A small CTC audio transcriber, trained from scratch.
Model: log mel input, arch wavenet, norm batchnorm, depths [16], widths [128].
Data: trained on phrases spoken by 400 fixed synthetic voices, 39062 training examples, 22.6 epochs.
Rows from block 6, named by matrix and row number. Rows with one number belong to one channel. Each number is 500 + 25 x the weight over the matrix's rms, rounded and kept within 0 to 999. All counts start at 0. Numbers have three digits each.
# filt: filter width-5 conv, dilation 2 (model.blocks.6.filt.weight, 128x128x5), inputs 50-59, a 5 kernel for each
# gate: gate width-5 conv, dilation 2 (model.blocks.6.gate.weight, 128x128x5), inputs 50-59, a 5 kernel for each
filt.15:466491494473475501548477488515535505526577501498479518535511527462529500501525518485496478522523494494498505508480533485451498486482531460465476489499
filt.16:475553513503525474440435511520486508540484545490510505492448457513513491510494522500507492445490520491541513499499469508476503486496504498511480535475
filt.17:484523528501473528473553519500451520516529509515519487484483473495565506499511488518520504460516518545524486489460519504469507461488496514494490505523
filt.18:500498447486472538454455507551510478486544511485496501515530466493484523494508531452466482536547488503441486532522458513498538505519497511448468505501
filt.19:501489443466455520485440521500520485473501500501566521534488479511523441510517497520504489484480503521540496516515502495519494544516497521515494470517
filt.20:461494505472535479479518501488510534512490528520451477511482506487474516473502499520510502489465466516496488532497501489493468487512493470535556473469
filt.21:473555531564478527497526518538519505456537489463485533518481501531495465503492496517509507476517489494537466518504466506493523488487500519513517530511
filt.22:502558491500485530479507505522488455534530519519493445463511534523499481535492509476449472497486520501493481475502499516528454481504472528494484515482
filt.23:561436486488491499476511500492457440481518458479483472457494516489519494532492499487476509498491452475470494504485525529446502523515470512503480490485
filt.24:503473539549495491453490461470504475502508474530548541487488497505521494495481518490487492490497450511512505521534508502471465458494490532524489469479
filt.25:454537466473503496535481485473528517477421501487469496513524499491524503493523512493523498528499478493471492473544490495505510498499520476513504487481
filt.26:469538519472487502512469501470493493519504525451472517493482521484507528493481494495492488499473479490503512540520491438513511490477527510542488483494
filt.27:500499512493531468474494452485470497498509511513491470467502498525447482527488498478473523473492485505527498505465504519525492531510474509516513491493
filt.28:527557522514535463475488494542500504493545489513516490474537447527555504497512461479487515558473531486517520489494456508531515522476491465472488513519
filt.29:487489459496497484491529488541497519525536518529542560476533504555500500528476494514504480440499481503483482503484472527470497500490516504488442538494
filt.30:517487502486527502516519531464499482498550506506475493482475500503518461531482510515478495501498539487494512492486485476478488479504515498480494548500
filt.31:547520460494576481522455521503517526524541528497475500503484465525488469485498498511495510540503486511475494458531462493487501483488508513512510512518
filt.32:520486515498491484472489489492507508480488503529502478481477481456492504482490496505494515486445457475502471414469493511469469503464500488474462495529
filt.33:493483534506461487454507513533523513497522511460471523543539522498537489543482482507507518506500512465471487472493471532449488491501492545525497489514
filt.34:509497504518536526498510509455509507468480499467504503508524506522471495477477523501509480506524447507441476543528496494508507467493486498479449511529
filt.35:475469502504495496490549504461518533498503470498476491533510468446516481483498498497490482519488454502493455509479496502490515509508496465512538505520
filt.36:511458524490513488448444417480500499525523512517549467504496509458492527527472538470517516505515480485470479542491468477492502521475473480477500514486
filt.37:513511482494486513519477511525496508515542460495462485480460476501531502488503495492459484531483481492528474507537521497508535496548465464503480543471
filt.38:454497506524465509551514520477494559542515506512490464493522526518507507493521493495501493532471449490476547501484509506457471480513531544511514487519
filt.39:515550511484467547510435505491479504513500505495490484512488499509559542469502488482460498494501506510484490486493483515518489472484525515452449494492
filt.40:529487463497513530468495556435484498557493509483482493524487532485499508498498496528523517527481480476507538528484513497512510493479488477493487504477
filt.41:515480518544525491478558522459475488503486450458508459514547460482513480540511483460509481503508520509512540488470514494525504518515475516458514513535
filt.42:506488528502475534539472493486549515519482532481522517510532526510485527484472497497510510542511511479458477521530487461471534496531495502547507486518
filt.43:491480563558434559510461501469499507501477502490495499456488505471499532486500485447503500515493499517495487508508479490490501510510487502485510562500
filt.44:465467457451521476494537487526469507509495496515478514566508479543507491489497514500509505511492505495488521495524485552512487527520502545509529536534
filt.45:521499512497480485423479486464513534540479501532543518516513490514501558533505492554483483456436454451442473480481509458487485516474475500511559516494
filt.46:473509510509506513476514530475450529482500489524497487492504483542531529510503494514522520531491459498476517445493472503520513512486543539492504456483
filt.47:500504485497524449511480465476514498514508472538515467495511530536499518470529508501488518445442497518508460511487517539468490525506517494496550523472
filt.48:489503495520505459482539506516496474499523496492479502492462453477513503509523533498512504495505459451486514526507510483514489476480508496471507472528
filt.49:508521529492515487448488495489519488496530542508539510501479471493468512505522522530501517493501522485471476499538478530510478479517498483494466523503
filt.50:518542519463497545479501543516466469448518505514501460474497508527473526514489483516512524468497505475485540518548457484478470504476483502485485555518
filt.51:481463515539519475511513455521493524482488508501571550509478509510475526526494471509532503549486488507482503503469483514491496496510538469503513501518
filt.52:514533528552495510464489504501487523543529481471505501482502482473496550487500517512455516490460482588478490515504494510506461473452511496493486477507
filt.53:483483535472462480524513432454525488494485503449523534512499486497463501476487498483499509530526504515520475505513504515512466504506521480525537495500
filt.54:530533469482496506484502491515506485516519490484538494506481520481536501467502494530488486519514482478516478520452432484495462508536536508485539541515
filt.55:491559473486499502530508540493514478508533495506500487530558499504479480439494522535469513510515561501498510486502495510491483501522500528532501544515
filt.56:458448480476512498496507503490496521547505476482468505479490483531545479526531471466478482489481501472520468478468495524498535487505503501531514518531
filt.57:491497475460492481509481533490459493511442458520553546509533463489470500486481497496526522491404471508481481502553485478499476506471476475517478482463
filt.58:511466455480461528489469495492511549500462462528524512502471494527540537523489476492462514518525503513550476494491506465484480512492516519543501513500
filt.59:507477472491507503504539502512475518528519516518505514512482526492504507491469512498498477526545489504495494536498530512530490479499510468487493506488
filt.60:490531519516501483497520525535519534497510512518479524436506511473516486487509482489497480489456514483488516526521520463506508513511485529524514471446
filt.61:486478533527477522535540515529464437479477479550503497529533531505480483495511537509518532472508477501551516495497516507483534545517528504533503530486
filt.62:494522552513465543485492523527464469460510482490499458485521509541546531506510472531490471495502502496511508513528540535534493518488517499499468516523
filt.63:505494491515503481477498473510462480521512518524474512479514497492488493480499477501487512563507524511470544526489501472499510499501520502516543539467
filt.64:519535509508523475476508514478476503534553509519493479515467533518508512540517496461484506519543495485464510508505469520507508449424506513485472470510
filt.65:467460491461517554510510512536493491482514526517500492523507484482534517514516479476497499483462433466509506492467457471499476491520502489472478431503
filt.66:462445563529470486539502478499500490531516509528513464472511515510490532537532506518518533458488515526494466482494525473513515498526489502493504484504
filt.67:465474503515475528482485471460551502526505518478507453486505563514506527496519501474493503518506499467502542474515490461480518494489511478521514457503
filt.68:478451431497480532495464541510509503517509486547515489466476492473438512468517485475483495497502498525519507494502518513490458534496566479489518487520
filt.69:495467494510491499535464460501511478482504495497450499487529490462516495528462506506482504520495508496491511512548481520510510521507450484487516457493
filt.70:486501477506513497474480533478480510523489500520487467441519507518519505542507528485504471502515462479494511504522495475504519509467476484546484501557
filt.71:503484508489489501548524477502494516522516509515523489480514522516504477477519514518463481487494485498467511506527515535551489489537520480475511447498
gate.15:485485491523493473477473468450496525494508505465510486460483505499503513519491471505458511498482455511507514494476517524525474515515494511518477465481
gate.16:475507488489481462543511530520491505538511474512527502510482548497509489513500507492510501445467499503506494445519503479538497490526514444493466498512
gate.17:492546492485509498506557494538468475536460528520503561496488508504500501510515471519516474505518502516495501537505477498480509503488482493535533515477
gate.18:477492498484461529529524522480525537519493535521514503511512506535528486477514496479503520482497505507508456452485484475489507523507521522472517526495
gate.19:470542492539470498513528507493488517516499494500487504512483523503504546505513499511484491492504551487490504477503469441488545536495493487558494484509
gate.20:466498491445508501518508509488498502524478478485504537522474526494478521506493464498516501543508484515506478493494485521544517501481519504459482465490
gate.21:530486498481473449514513454488514534517479506494469542507507497512522440494483498485492516460509517527526505525541483503473534515517533530529525492509
gate.22:491494438507469505497495522465518497507508526497484489502508479450524484580489513487487491511515503470474457532484495459472492495509505483469489524466
gate.23:517513470487474497508498515480534514530471492524521495511503513547501487503502491483501515459490488529524484468498544549523486508576526515475460546497
gate.24:476492524506506512535490458499512512477527546469531506537474553488505500531500521535516520463506528459452473497485493496473472512529505502468542472528
gate.25:476547477458523488514478482452505510546455492492496512495497483500533483490552514513499453486500509522483462509500489513518501517482542549530560499516
gate.26:473458478496470486500486519551481479469510519545498501450526538482528512522515518490468482495492529512488518512482496477512526512501530487450478481500
gate.27:487472511569516521534478501437514501507473493505544524481512497499481516503530521501501485480508489526517483506490549532533512503543530468533486482479
gate.28:440442479547466489498506525530495495576499525511464457536499502557508493537505520504525504492483475506486522487459434471511525487520456533534461483493
gate.29:432519495479477492537502506526469502516473483488523441475495507504513499521537519474488500499544493483485507481541512506470514535508519505503520490511
gate.30:530492528458482545516509463496514499548495500529478449520506489473500500479514485514518505490456531479476468508542513504491526505527487530542512535505
gate.31:520485548532479538517520504468517508532521497525512480459520494534530506545490495467472487474484535523517515492504529542505513485506484464524500494517
gate.32:467507538521534520468504453472540529514511479529472521488466487521499491504499495463484485469476494485480482502511524532475523471449484438524519455463
gate.33:481477512480469505510518506465473534524507483521495536531487487509522458498491490479503501541527495507520515504490505538506505522513538518505523515540
gate.34:492502512524468496482512453482501517520509514512467492498557529479487476485457465466520494463472509503492480445500496496524465551527548485490533522520
gate.35:474507483502481495530537549541475478496489509500531485534453487533529513502481466526511500500491508527499500497534505471493504469503523522472519474526
gate.36:501533521530478459480453457521473505529529542510502502470517536553537557504506485514486517498481528482493526505493488476481501499470534503477493468481
gate.37:513464475506494514495470461450482534525499502508512516479514495529519484532484494487489505508471477501499533485507517442462491550503451519491538517489
gate.38:460510440496497511499523511493455475483536500501489543508505490546511522447495506541505514515436473505524478467499479529501494525527525488539485493487
gate.39:492438488484476484465483453490528524478499544517560540470494502489505506508476503502489491475464481512497479509484491544507512488496538484506514490520
gate.40:491521530533536484537523481500510501535490496523525519524483504514546506486543515500488541480498482515520501509502513530541474497522541500538480489501
gate.41:465521467526523520539530495515479500531479471470511452540525526557502509488538491482484518490506489509532474455479501526502519561524508471487541524501
gate.42:519545488505508512504528492528516494507509476477505503469479486530497476483470499511478524477462502513533486486467483450476470461478444488511488521478
gate.43:479430495438484479533501466435464528499495537523508513504485520505490524466507512498528543478488519461478491493498459488491497516473522489509473499489
gate.44:519485506500557483510533522496463514516487488512508479499496495461521494545486484471509492469502478494484531538455505519512552525498519462484485519465
gate.45:453464489470469523534503526497518489509484497463487517532473489508453517539506502484536507496520504482522475497543478493526526512469495576524527473494
gate.46:528480533508487476427539477496516498505510500513495489488530487527475519485496488479504513484507495522517505510504464511482527530515510563510492466525
gate.47:520503495493478522502489539494487519520524508538518470441474501495502510479546533488494504518475560486436494500495484501509497489496515535561534562529
gate.48:520548551510492475486519510511498510511491508534482504511496491507508540475533507484467489512488492501507478517533493476522516514556520522518517476475
gate.49:509461487461495463552498451514497515508472533526453529477515506518470538510508481525475496507485499504500544496491498496520498520505528516526486515484
gate.50:536467496517505527523507488481498537536467499483524508492522522538502494525501521538524490466516484529472520457450529479547538501512499517511503488493
gate.51:521510559507495501497485510498489494499442491470513532507504477429494533540514528485492495485525504514494510532506517495484522527490498511533512470482
gate.52:481504499548559507499499502469475491542512434519470496526537488488493480510503501507486486510526509545540489508492522521511502526500521456468494490478
gate.53:465520512542504529498457481521511533505509557522515497457523464486489484485521509493472517479502457551487508506489512461551498471502507498508526543460
gate.54:556525465481553496532471477491505540487531551502510525489484577547471488522509498532504491501484508475497495513550509481494514502523481530486474524475
gate.55:509511521514502533524509472477505494477526509509506441457468492464496480501475537482477478469520538494492487523536515546508508548497473505455494464468
gate.56:543522498486512542494476472478485470528540529494528524477496519483517488487503501556525514512547502466526438518470491523479489501483480557511501498530
gate.57:476483463478500560489545526527543506480497505497557511478484517488484490514522467526542503508467472524515479533500544503493511529495496521476514480522
gate.58:502474487506492531529491498474502475506474556549493493498483461470465483500510485504491483476564478459493492521493503526501514486516524482485475473445
gate.59:480477512503501515545520481484486534510541499539548493495481455503480507521490528489474483519465467528474512476481488454550475508516506494491503483516
gate.60:508480527514508533464524496474496493473466535507549512500541481494525496492471495507501502485484486480482515508510501510513519469522510518469463465493
gate.61:455454478473493524502491461482533502517485504509483467524489509511511511536520532522492489506475493519465485506476520529495494488473497498456513477497
gate.62:514498494456512500448504516456514528480505526509490460532486511540524530493483447534508522476518478497502515509495500470556483459486478502527555523489
gate.63:496487482494508502493515498461517517454502525471456477531510502534517498486520520495495478476453515515492505465515515496521469507516532492483523546546
gate.64:477514503523534502474478493523504499526503520513493473531577503494482502513509484480509510484524543492456498537517544466515536544513468475514465490458
gate.65:521495530545536555580535527495481469511506508487483524505485484469485477508518482483457504586535510507516489501510526471512461483533504503479497515517
gate.66:496469519477510526516540526500514538504499489512549582537540499517474496517500506502518506521513491538446499474477540498504490515523534484517520489476
gate.67:524549499494457521528527524507494532496525484518485531523517525527501470511511509563479508530534501464441499549538482464576462476539493534468480466518
gate.68:532520486495502490505526473478482523512476448531516474552540495509529512543505503460535515520527450514522527508475511499520518482499502531473523463503
gate.69:437459478483476494490500481478493502519502497518512510476494508450503491551533538496516485495505473494512459502473485491504516507523494462503532522518
gate.70:511526518485521520544481469455551510514548488473489546530500555454511470538505528496478495495505493484534478486507472519547503518525502539532507515521
gate.71:548504524452485563494518514507483471509511502478497514497499487477480494480483513478524495578533529519472533548497481520539540505531521533441490499540